Rows from block 2, named by matrix and row number. Each number is 128 + 24 x the weight over its row's rms, rounded and kept within 0 to 255. All counts start at 0. After the name is the row's rms in percent of the matrix's.
# convs2: second depthwise 3x3 conv (model.blocks.2.convs.2.weight, 320x1x3x3), a 3x3 kernel
convs2.0 086 [137 104 147 130  88  91 134 151 153]
convs2.1 091 [ 94 143 144 103 138 157 120 169 143]
convs2.2 077 [137 106 130  98 125  89  99  93 114]
convs2.3 085 [145 114 114 104 161  92 146 156 106]
convs2.4 093 [158 139 114 141 147  96  91 108 102]
convs2.5 108 [134 106 110 124  80  84 131 121 123]
convs2.6 111 [117 134 169 113 158 138 145 165 107]
convs2.7 102 [144 152 142 157  79 138 147 111 140]
convs2.8 105 [110  91  95 106 160 142 118 149 114]
convs2.9 057 [137 120 120 164 112  88 160 102 124]
convs2.10 113 [140 159 111 115  94 106 131 151 167]
convs2.11 118 [128 166 157 111 127 170 114 108 145]
convs2.12 111 [127 163 120 113 164 101 128 168 134]
convs2.13 130 [161 124 106 150 118  92 122 109  91]
convs2.14 110 [133 112  80 103 123 164 123 153 127]
convs2.15 070 [146 162 165 139 114 132 147  91 111]
convs2.16 128 [133 132 141 116 181 149 129 167 137]
convs2.17 069 [125 128 140 147  89 134 131 176 157]
convs2.18 079 [134 126 137 184 139  98 109 112 110]
convs2.19 097 [113 118 129 156 157  87 108 159 114]
convs2.20 098 [115  97 105 114 176 123 110 146 110]
convs2.21 084 [ 84 100 136 100 137 132 158 152 122]
convs2.22 060 [114 126 147 136 156 169 166 145 147]
convs2.23 104 [ 98  84 104 110 154 145 147 139 131]
convs2.24 104 [132 129 142  94  77 144 150 130 150]
convs2.25 098 [130  76 114 110 146 137 117 166 128]
convs2.26 118 [136 148 145 154 148 160 159 160 145]
convs2.27 106 [107 141 117 117 111 186 140 107 140]
convs2.28 124 [131 145 133 100  99  93 143 170 124]
convs2.29 093 [116  88 127 147 156 126 118 123  81]
convs2.30 081 [153 121 130 106 127 165 138 140  79]
convs2.31 072 [127 136 158 122 124 114 132  66 120]
convs2.32 099 [147 109 129 108  70 110 135 124 143]
convs2.33 105 [172 131  96 150 127 116 107 138 160]
convs2.34 100 [130 119 161  79 115 152 111 152 127]
convs2.35 086 [ 79 120 118 127 158 163 138 113 115]
convs2.36 144 [107 107 109 113 179 123 109 139 103]
convs2.37 096 [138 131 146 142  85  87 121 159 131]
convs2.38 126 [120 105 102 137 180 123 116 159 128]
convs2.39 108 [122 141 150 143 119 102 168 106  90]
convs2.40 088 [156 132 120 153 148  88 106 110  97]
convs2.41 094 [114 148 181 120 124 135 153 106 105]
convs2.42 104 [159 138 145 135  82 111 153 105 112]
convs2.43 105 [120 129 142  86 131 168 106 105 152]
convs2.44 087 [127 108 113  79 115 164 134 141 106]
convs2.45 047 [130 148 140 139 113 131 104 102 183]
convs2.46 091 [114 110 138 130 107  77 157 142 106]
convs2.47 013 [132 148 132 105 146 127 180 124 162]
convs2.48 114 [109 167 149 118 119 153 118  84 129]
convs2.49 067 [132  90 126 114  87 115 134 131 169]
convs2.50 091 [118 113 130  86 143 164 113 160 146]
convs2.51 136 [140 128 119 131 175 157 134 166 149]
convs2.52 083 [152 154 151 110 135 103 124 120  80]
convs2.53 097 [134 150 155 128 157 125  96 108  88]
convs2.54 101 [131 155 139 130 160 103 128 179 117]
convs2.55 091 [120 147 106  84 155 162 131 107 127]
convs2.56 098 [120 115 133 133 135 170 158 147 171]
convs2.57 095 [116 119 120 102 135 164  94  87 126]
convs2.58 102 [117 128 132  96  90  96  97 104 122]
convs2.59 066 [129 116 144 156 153 140 163 167 150]
convs2.60 112 [107 129 157 141 107  94 160 148 101]
convs2.61 101 [102  94 119 148 175 120 132 149 121]
convs2.62 080 [127 119 128  71 135 161 122 105 141]
convs2.63 110 [162 122 151 123  92 138 154 127  91]
convs2.64 092 [125 111 132 118 175 165 133 154 150]
convs2.65 094 [102  68 110 121 112 143 123 127 134]
convs2.66 125 [121  80 121 121 117 149 121 165 155]
convs2.67 076 [ 89 141 158  93 153 114 139 113 116]
convs2.68 122 [123 101 133 102  77 110 123 106 111]
convs2.69 101 [109 121 109 142 183 111  99 123 130]
convs2.70 129 [132 109 169 163 120  99 104 148 132]
convs2.71 101 [112 165 163 153 116 126 135 100 102]
convs2.72 089 [106 144 123 143 188 116 124 129 109]
convs2.73 103 [151 166 150 112 144  99 115 113  97]
convs2.74 109 [161  97 113 102 115 158 130 161 126]
convs2.75 082 [115 144 129 175 117 108 155  93 120]
convs2.76 039 [ 90 127 103 177 112 129 137 116 142]
convs2.77 106 [136 159 110 145  91  93 154 121 144]
convs2.78 092 [139 117 154 143  72 101 126 133 115]
convs2.79 131 [155 142 149 132  76 132 127 103 150]
convs2.80 041 [126 107 122 122 131  64 106 133 138]
convs2.81 078 [112 114 115  81 134 153 117 157 154]
convs2.82 095 [ 80 133 137 116 117 109 147 114  88]
convs2.83 079 [106  89 111 126 148 106 119 171 129]
convs2.84 108 [113 100 102 154 165 110 134 133  95]
convs2.85 143 [176 124 132 123  92 144 127 162 134]
convs2.86 103 [126 122 118 111  91 145 111 172 157]
convs2.87 125 [119 134 137 166 141  83 146 109 104]
convs2.88 074 [161 115 114 111 105 153 110 171 141]
convs2.89 101 [161 156 150 121  87 118 149 118 107]
convs2.90 101 [138 149 112 156 102 100 132 101  91]
convs2.91 111 [136 167 124 122 153  78 129 137 110]
convs2.92 102 [138 160 137  89  84 127 150 130 135]
convs2.93 106 [108 101 125 124 176 162 140 123 108]
convs2.94 061 [155 143 155 131  82 126 134  93 134]
convs2.95 123 [103  83 105 106  90 121 119 127 126]
convs2.96 092 [121 114 111 161 123  91 140 160 161]
convs2.97 113 [164 117 105 164 128  91 109 135 140]
convs2.98 122 [155 135  96 129 108 162 112  97 152]
convs2.99 089 [134 150 138 123  73 123 147 101 147]
convs2.100 098 [107 155 151  98 152 170 135 135 117]
convs2.101 120 [152 106 139 124  75 133 142 153 147]
convs2.102 092 [103 103 111 139 176 148 127 104 112]
convs2.103 135 [117 104 133 146 163 104 145 127  84]
convs2.104 131 [121 104 112 111  97 110  93  89 120]
convs2.105 103 [112 101 110 120  84 109 114  92 124]
convs2.106 096 [139 141 122 133 130 101 131  77  90]
convs2.107 115 [150 175 119 127  92 134 145 100 135]
convs2.108 117 [ 83 152 122 153 129 105 138 109 159]
convs2.109 111 [172 149 133 149  81 116 131 131 133]
convs2.110 098 [154 155 180 114 125 143 118 109 115]
convs2.111 093 [116 104 112 168 151 116  94 107 144]
convs2.112 097 [ 93 158 138 131  97 129 163 117 153]
convs2.113 084 [130 114 113 162 119  82 158 137 108]
convs2.114 115 [102 123 142 115 157 158 151 113  88]
convs2.115 108 [128  89 111 144 162 105 110 155 110]
convs2.116 049 [157 105 145 131  77 116 155 131 124]
convs2.117 100 [150 171 138 129  94  89 127 120 128]
convs2.118 126 [148 154 146 153 144 152 163 149 154]
convs2.119 086 [128 136 123 161 110  78 107 150 145]
convs2.120 093 [126 108 121 106  67 123 115 110 131]
convs2.121 111 [136 130 124 126 187 115 100 122 102]
convs2.122 090 [113 103 147 101 165 124 138 130  86]
convs2.123 089 [115 155 123 108 152 182 148 127 133]
convs2.124 085 [102 100 138  98 140 171 116 140 149]
convs2.125 083 [138 151 109 124 119 132 119  87 176]
convs2.126 089 [127 131 124 151  80 121 173 114 134]
convs2.127 097 [123 141 118 108 175  86 115 110 127]
convs2.128 116 [103 107 147 110 102 175 145 130 144]
convs2.129 102 [136 102 120 151 155 150 150 170 148]
convs2.130 178 [119 115 113 102 104  99 117  88  99]
convs2.131 109 [160 148 150 104 105 117 110 153 161]
convs2.132 106 [160 115 122 155  96 109 166 144 141]
convs2.133 064 [144 132 100 143 113 103 107 122  77]
convs2.134 086 [ 89 138 131 107 164 168 126 131 141]
convs2.135 137 [138 117 111 120  93  96  98  97 105]
convs2.136 073 [145  92 125 145 125  83 116 158 113]
convs2.137 107 [152 160 144 121  84  97 126 110 129]
convs2.138 085 [118 129 137 120  96  97 105  99  88]
convs2.139 118 [148 124 129 157  99  92 145 157 153]
convs2.140 089 [143  95 128  95 107 153 120 157 157]
convs2.141 137 [116 109 106 143 175 134 104 161 135]
convs2.142 087 [132  98 107 167 124  99 118 163 139]
convs2.143 059 [151 122 112  94 137 117 112 167 163]
convs2.144 117 [144 105 154 139  94 145 171 120 113]
convs2.145 104 [128 128 121 128 188 161 112 136 122]
convs2.146 124 [101 125 132 126 184 136 133 124  94]
convs2.147 078 [121  83 128 109  89 125 131 157 109]
convs2.148 099 [137 127 132 170 106 150 144  95 160]
convs2.149 076 [120  98 128 143 126  81 152 162 123]
convs2.150 089 [114 145 118 146 182 153 136 153 136]
convs2.151 089 [144 146 142 140 150 124 108  78  98]
convs2.152 105 [138 101 103 157 146 101 171 135 125]
convs2.153 110 [158 131 144 110  91 167 117 153 126]
convs2.154 087 [ 97 133 108 180 129 134 116  97 135]
convs2.155 040 [131 142 128 154 161 162  92 145 150]
convs2.156 092 [ 76  92 114 136 133 136 148 145 144]
convs2.157 063 [ 76 121  95 117 147 137 106 133 112]
convs2.158 131 [105 147 119 146 141 109 143  91 170]
convs2.159 062 [147 135 138 172 144 111 142 113  86]
convs2.160 115 [113 104 112 137 109 106 155 169 155]
convs2.161 111 [129  88 128 103 162 130 155 139  97]
convs2.162 135 [131 125 119 125 180 133 120 176 128]
convs2.163 048 [104 147 135 149 179 155 122 147 122]
convs2.164 112 [115 132 155 112 164 130 138 113  80]
convs2.165 144 [118 146 123  96 115 148 136  77 107]
convs2.166 110 [ 99 113 115 145 161 119 107  87 107]
convs2.167 074 [106 123  94 125 172  88 129 124 134]
convs2.168 069 [106  83  92 137 107 102 125 118 139]
convs2.169 076 [126  95 119 121  98  80 141 111 145]
convs2.170 101 [147 158 124 131 141 127  92  96  90]
convs2.171 107 [ 92 146 155 154 141 103 132  94 113]
convs2.172 101 [114 109  94  94 123 144 119 151 165]
convs2.173 083 [121 135 112 141 119  71 142 151 152]
convs2.174 122 [ 97 144 146  89 139 160 102 121 144]
convs2.175 092 [ 88 118 115  95 142 133 138 154 162]
convs2.176 084 [134 128 143 130 107  88  95 164 151]
convs2.177 109 [133 180 142 131 165 136 135 132 101]
convs2.178 084 [ 82 104 116 125 114 160 137 146 155]
convs2.179 074 [122 134 133 134 176 142 121 174 147]
convs2.180 091 [169 123 154 157 108 120 141 124  91]
convs2.181 081 [142 144 158 103  76 121 134 107 126]
convs2.182 048 [117 113 135 121 149 143  86 172 146]
convs2.183 082 [115 118 114 142 176 112 154 118  94]
convs2.184 094 [138 136 146 142 172 174 136 144 141]
convs2.185 075 [101 117 148  81 152 108 125 118 102]
convs2.186 131 [148 141 113 171 116  86 113 135 146]
convs2.187 106 [146 132 142 159 118  97 152 132  83]
convs2.188 112 [121 132 116 111 185 144 108 128 100]
convs2.189 085 [138 161 147 100 100 155 125  93 141]
convs2.190 099 [124 107 112 159 154 162 161 141 148]
convs2.191 130 [131 131 137 119 100  98 157 178 125]
convs2.192 100 [169 135 132 171 139  98 108 120 116]
convs2.193 077 [140 148 127 132 170 161 124 163 149]
convs2.194 092 [119 139 131 151 115  77 125 160 153]
convs2.195 093 [123 126 106  73 160 149 127 116 119]
convs2.196 072 [164 114 142 165 134 114 160 108 106]
convs2.197 076 [133 118 122 140 117  93 172 133  88]
convs2.198 105 [119 161 145  83 140 130 109 156 149]
convs2.199 079 [116 132 165 148 153 168 111 117 153]
convs2.200 104 [ 97 158 149 103  92 146 149 122 117]
convs2.201 068 [137 144 148 126  87 159 154 106 154]
convs2.202 044 [126 135 119 104 100 120 118 106  73]
convs2.203 074 [116  83 131 101 136 169 123 144 144]
convs2.204 083 [139 178 135 157 130 104 100 127 110]
convs2.205 127 [157 146 130 158 139 129 127  80 102]
convs2.206 091 [118 132 104 124 189 134 118 110 109]
convs2.207 067 [148 139 139 148 152 181 140 147 145]
convs2.208 071 [166 110 153 114 108 139 151  90 119]
convs2.209 093 [142 117 105 145 100 109 152 160 164]
convs2.210 099 [121  83  92 138 121 124 111 150 157]
convs2.211 107 [124 104 138 135  80 118 138  94 100]
convs2.212 086 [140 133 156 150 100 129 158 167 152]
convs2.213 117 [121 157 137 131 159 126 123  73 117]
convs2.214 084 [101 148 165 136  98 104 127 123 162]
convs2.215 149 [135 140 141 157 170 157 152 155 137]
convs2.216 088 [ 80 107 132 113 140 169 130 134 148]
convs2.217 080 [163 153 101 114 129 163 122  95 131]
convs2.218 121 [130 135 144 158 152 173 156 125 153]
convs2.219 107 [131 122 105 150 186 125 125 155 129]
convs2.220 195 [140 119 127 125  76  94 138 104 107]
convs2.221 097 [142 165 125  99 118 123 106  82 123]
convs2.222 112 [156 128 123 146  92 127 111 157 168]
convs2.223 124 [169 157 126 100 106 143  97 118 139]
convs2.224 105 [163 138 128 107  87 137 105 147 157]
convs2.225 155 [133 141 135 133 187 146 140 158 136]
convs2.226 071 [135 149  96 105 163 127  90 124 148]
convs2.227 087 [109 119 153 109  92  91 123 104 106]
convs2.228 085 [128  86  96 131 125  85 148 140 126]
convs2.229 119 [160 151 108 108 122 132  88 117 160]
convs2.230 150 [130 142 152 125 136 161 147 164 168]
convs2.231 122 [141 107 137 135  70 113 152 114 135]
convs2.232 090 [106 112 108 126 170 161 101 135 149]
convs2.233 070 [103 102 118  93 121 132 118  86 155]
convs2.234 076 [151 142 148 123  80 125 166 118 139]
convs2.235 097 [134 160 155 129 137 159 140 162 161]
convs2.236 092 [104 143 114 122 176 143 119 147 161]
convs2.237 044 [166 133 151 141  92 109  97 121 107]
convs2.238 084 [125 154 123 117 117 121 131  67 109]
convs2.239 037 [ 88 124 153 108 165 136 134 157 115]
convs2.240 087 [112 127 118 161 180 149 135 150 138]
convs2.241 098 [110 114 157 111  87 154 158 142 138]
convs2.242 129 [132 135 102 159 167 115 103 102 105]
convs2.243 108 [160 172 144 138 121 124 103 106 103]
convs2.244 128 [128 112 114 120 124 189 129 102 110]
convs2.245 087 [142 156 143 165 132  99  97 102 119]
convs2.246 094 [113  81 125  85 112 129 119 150 119]
convs2.247 092 [109 159 158 106 139 156 135 106  95]
convs2.248 089 [104  98 118 139  80 115 113 102 116]
convs2.249 097 [162 150 149 139  81 139 131 104 138]
convs2.250 078 [116 180 112 101 148 133 123 138 155]
convs2.251 062 [124 132 170 129  97 118 119  84 143]
convs2.252 144 [125 147 162 147 160 165 153 132 115]
convs2.253 067 [134 107 130 119 101 174 112  89 125]
convs2.254 092 [126 127 117  94  73 130 114 118 151]
convs2.255 066 [127 116 115 102 158 182 115 114 134]
convs2.256 066 [ 78 115 132  95 148 153 110 124 136]
convs2.257 106 [109  80 104 110 122 141 107 157 137]
convs2.258 104 [143 133 131 125 112 118  74  91 112]
convs2.259 076 [137 131 106  73 130 160 141 111 139]
convs2.260 091 [135 120 120 120 150  71 122 147 100]
convs2.261 089 [129 120 113 152 169 116 116 176 121]
convs2.262 115 [133 157 146 103  86 139 162 131 111]
convs2.263 091 [109 120 128 105 177 149 130 128  90]
convs2.264 109 [136 160 134 154  87 111 145 129 163]
convs2.265 059 [115 123 114 102 125  97 138 183 126]
convs2.266 102 [150 132 140  99 100 146 109 165 157]
convs2.267 085 [135 101 118  90 120 163 145 155 151]
convs2.268 052 [129 102 166 147 115 144 157 165 135]
convs2.269 135 [129 133 132 112  74  94 147 109 119]
convs2.270 106 [108  77 138 138 155 115 102 150 129]
convs2.271 118 [116  97  91 129 133 123 159 168 138]
convs2.272 091 [126 139  99 154 159 116 122 175 113]
convs2.273 082 [ 92 136 122 144 147 158 117  82 138]
convs2.274 091 [144 140 119 101 139 144 109  79 156]
convs2.275 090 [123 120 103 103 163 170 106 115 141]
convs2.276 163 [119 120 117 107  75  97 143 147 138]
convs2.277 093 [130 132 133 118 163  86 117 171 123]
convs2.278 097 [120 140 154  99  96 124 135  79 123]
convs2.279 075 [111 115 107 138 152 101 133 140  76]
convs2.280 117 [165 158 117  89 123 140 132  95 134]
convs2.281 093 [134 153 149  97 101 152 102 100 147]
convs2.282 092 [106 125 178 117 140 160 135 100 120]
convs2.283 148 [119 110 117 128  72 107 129  94 124]
convs2.284 118 [149 147 122 156 118  80 147 115 102]
convs2.285 111 [135 138 148 153  84 107 148  92 132]
convs2.286 128 [127 149 136 145 186 148 125 152 126]
convs2.287 102 [107 149 129 120 172 142 112  94 102]
convs2.288 045 [128  91 128 110 137  79 106 111 113]
convs2.289 141 [122  96 109 134 150  99  95 156 153]
convs2.290 100 [137 149 158 113 143 136 120 103  77]
convs2.291 106 [ 95 140  99 123 168 133 150 142 100]
convs2.292 045 [135 108 115 151 158  95 104 165 120]
convs2.293 062 [119 140  91 116 165 124 167 106 121]
convs2.294 087 [127 171 146 155 126 114 146  90 110]
convs2.295 088 [137 154 172 117 103 140 135  90 135]
convs2.296 108 [108 107 108 114 134 147 154 174 152]
convs2.297 111 [126 141 137 139  66 132 158 134 137]
convs2.298 094 [121 144 153 129  67 112 141 125 140]
convs2.299 105 [126 128 177 126  93 108 144 156 121]
convs2.300 096 [152 122 123 128 161 169 109 162 144]
convs2.301 102 [ 95 139 138  78 115 161 132 140 131]
convs2.302 077 [105 121 125  89 145  91  98 112 113]
convs2.303 163 [125 127 129 126 184 164 134 153 138]
convs2.304 118 [137  97 127 156 116  96 109 160 155]
convs2.305 084 [152 148 158 154 109 151 163 154 130]
convs2.306 088 [ 94 120 132 113 187 117 119 129 122]
convs2.307 142 [111 133 130 144 179 162 127 150 146]
convs2.308 070 [140 155 146 140  78 114 140 106 105]
convs2.309 111 [153 161 137 170 108 106 152 118 134]
convs2.310 133 [131 116 113  99  73 107 112 112 127]
convs2.311 084 [155 115 136 135 114  89 155 112  90]
convs2.312 078 [124 120 126  92 175 140 117 160 111]
convs2.313 085 [137 118 122 149  91 128 140 173  96]
convs2.314 034 [ 98  97 133 118 104 143  79 120 128]
convs2.315 114 [136 147 137 141  89  82 154 139 122]
convs2.316 106 [102  91 112  99 124 132 144 166 146]
convs2.317 097 [141 125 119 120  83 170 134 122 161]
convs2.318 095 [116 128 145 130 135 115 151 139  66]
convs2.319 110 [140 122 150 115  72 142 153 122 149]